From a checkpoint of a small image classifier: activation silu, batches of 128.
Rows from block 2 of a small image classifier, named by matrix and row number. Each number is 128 + 24 x the weight over its row's rms, rounded and kept within 0 to 255. All counts start at 0. Numbers have three digits each.
Before each channel's rows are labels from the 100 images, of 14976, where the channel reaches its highest value: "colour at peak" is the nearest of a few named colours to the mean colour under the peak. Only what is clearly more common there than usual is listed. The data: simulated grey scan slices of phantoms with and without marks.
# pw: pointwise conv (model.blocks.2.pw.weight, 384x384x1x1), inputs 77-153

colour at peak: white
pw.157:146074119161174152090081136143152120177149115137147093150049140145123097149178115106119122133151165146136112134122079148119114164143141118118126170140153112135126116119120091119097130135153133141132132154105140139171123073129140097

colour at peak: white
pw.196:163133104148146133157108103111109140099103125139106114078104118142110139159104150151144094072113123121153084135120112143075137162159115136116118096079147130120143124126127104127160147134114109131110106112105130118132121103109083112

colour at peak: white
pw.307:126115147093103119104116162108125153145131136121160120161135135110150110086100109127107092127106133140101124131145105098127099104115112130067143146153168114125158150125119105113165129125138118106113127134112110130110102132137154094

colour at peak: grey
pw.174:129133113108142086104156145154127145161095152176116166114114091137135148127151110133131154155132169110124073167078129095135169114140175106134146095114130109127137105153155107110109130146146132154138112130134112116129151137137124125

colour at peak: black
pw.323:121075112148108126151149093155151136092127127111129147094067100150148120139135155126123105178108134125104114125144142132150156158130119118158128169124161123158130162099115105115114114133067119098185123105140118171121162121130099120

colour at peak: white
pw.66:103147124084096138160127140116113097160106109141124112101044092097136108151125134110186165143177119117164113133117123142105133091165135151129104114128161153163167135139137145141150135096137110139155106159138144152100104093139147121

colour at peak: white
pw.36:162154124108123126162118158123129147090097135135109131116117187105089161097129090140085153145103146155134101173140120113061116152123147109135179128091098129112118095184149153102086127145120129135132071141137096120131134105164121106

colour at peak: white
pw.68:137186125164158131086131121119145115118113097126141163154115135147151147091105148134160125125147120171094139129156128155128109109139101114113128119121154128120105114117177136126105109131070104133124119150118160156100127119115118091

colour at peak: white
pw.142:164141170112120153083100124117111091150157105180120124179094125140139137118146150102128146155086143169103097183110157170145139132092175151165080150185133140161134094122128120132131150099126138110165127108133141145155159138112145129

colour at peak: grey
pw.121:128109161139120152145145131107119167109125165106115148137127130105118104112135145155145147126094110154131123137114100072111158111135125136129116113137124098126150107133139142140234159118108117127130117099122099120110123096113130113

colour at peak: white
pw.290:146169156131116100120138149100089114120182084179138142115100130118078119125179135113123162115161095096148117171127133099127117110205093157148150166148163145150127094118127156135119115112134154090098119136113110069144135135166106134

colour at peak: white
pw.246:139130114093168137127100130129172126118110110131157104150104138091117144095180148124159157129104163126134154122161112130151100055123132118177142134126118116134158139137119133087117141113155158114098136123146123135109157122125178088

colour at peak: white
pw.297:143131182129114107129121124131117104158127106065095157136166126146169160115142151149139120144084088176148121131128125110095095140133127143153109107088126137113109120104106121115116149183135090128147113176126138122135103124109124125

colour at peak: grey
pw.381:089121087061135127123133152119123088141166130084128126093111122110138142144149176142164085113153133077104129098132137183093129142137123076135127082166071089118152123123151108109130111125138130141126115142130104131135147155129147116

colour at peak: white
pw.122:136106120122138137155135153165102128090098138191071099153127145103136127096152106143143148127111138123157096149123182108099117152123116157128132072114100113135114138131093121145130091142115150139146133097134109093130134113131087131

colour at peak: black
pw.312:109130117099102102142177122123142123098109112103143150156131149135151093126174146132090178122131143106126070105121100101097163124124138094071120150104127101130104099061081115139118100140127125130138114124102142158127155135097088203

colour at peak: white
pw.338:118145101141129153145103167181101101142093148140130116133077121152163164171147154128141083128121104118103157112142105139129117112094049159125113130138167142122163129134155106127104106088121148119121131114095137143135121094120121087

colour at peak: white
pw.207:139129174148114090127121139113172154099108110119120169135155130122129155138089107127096131123149117152114187112111102098118112145153115093104159143117137139141127085179076137152134142107138097126159148157134132140140126098140110174

colour at peak: white
pw.114:113126160102136128083104161119104141119140106165106155142149128127108131127132106116170145114110130112169157135144105114147117103137139109103097120141117161141086132173113122120184079140107174105113081140133125080136117153119112129

colour at peak: white
pw.270:124134163128203095133113131142134148145122102101098146107127141113145166119107145149148129107136160116130074126145128082177143117131182122115120138140100088124145176161099147128128117126139136135132080087162090114104111101149104107

colour at peak: grey
pw.2:077171124154167194143124134139105098097137107141166114115108118133101141158127128107098092125133133137090135124123101137129122099120154089171142066137142105114105128140134126110145137097159165104148104138127138113152120144081159146

colour at peak: white
pw.311:120136170121132132129122174135133089158116129101143136164140106110121136102162105104179123137129151118102117095075121142098111094168123141111152137105101114109153146144125129123121142156102148115080139134132115120138111121159119106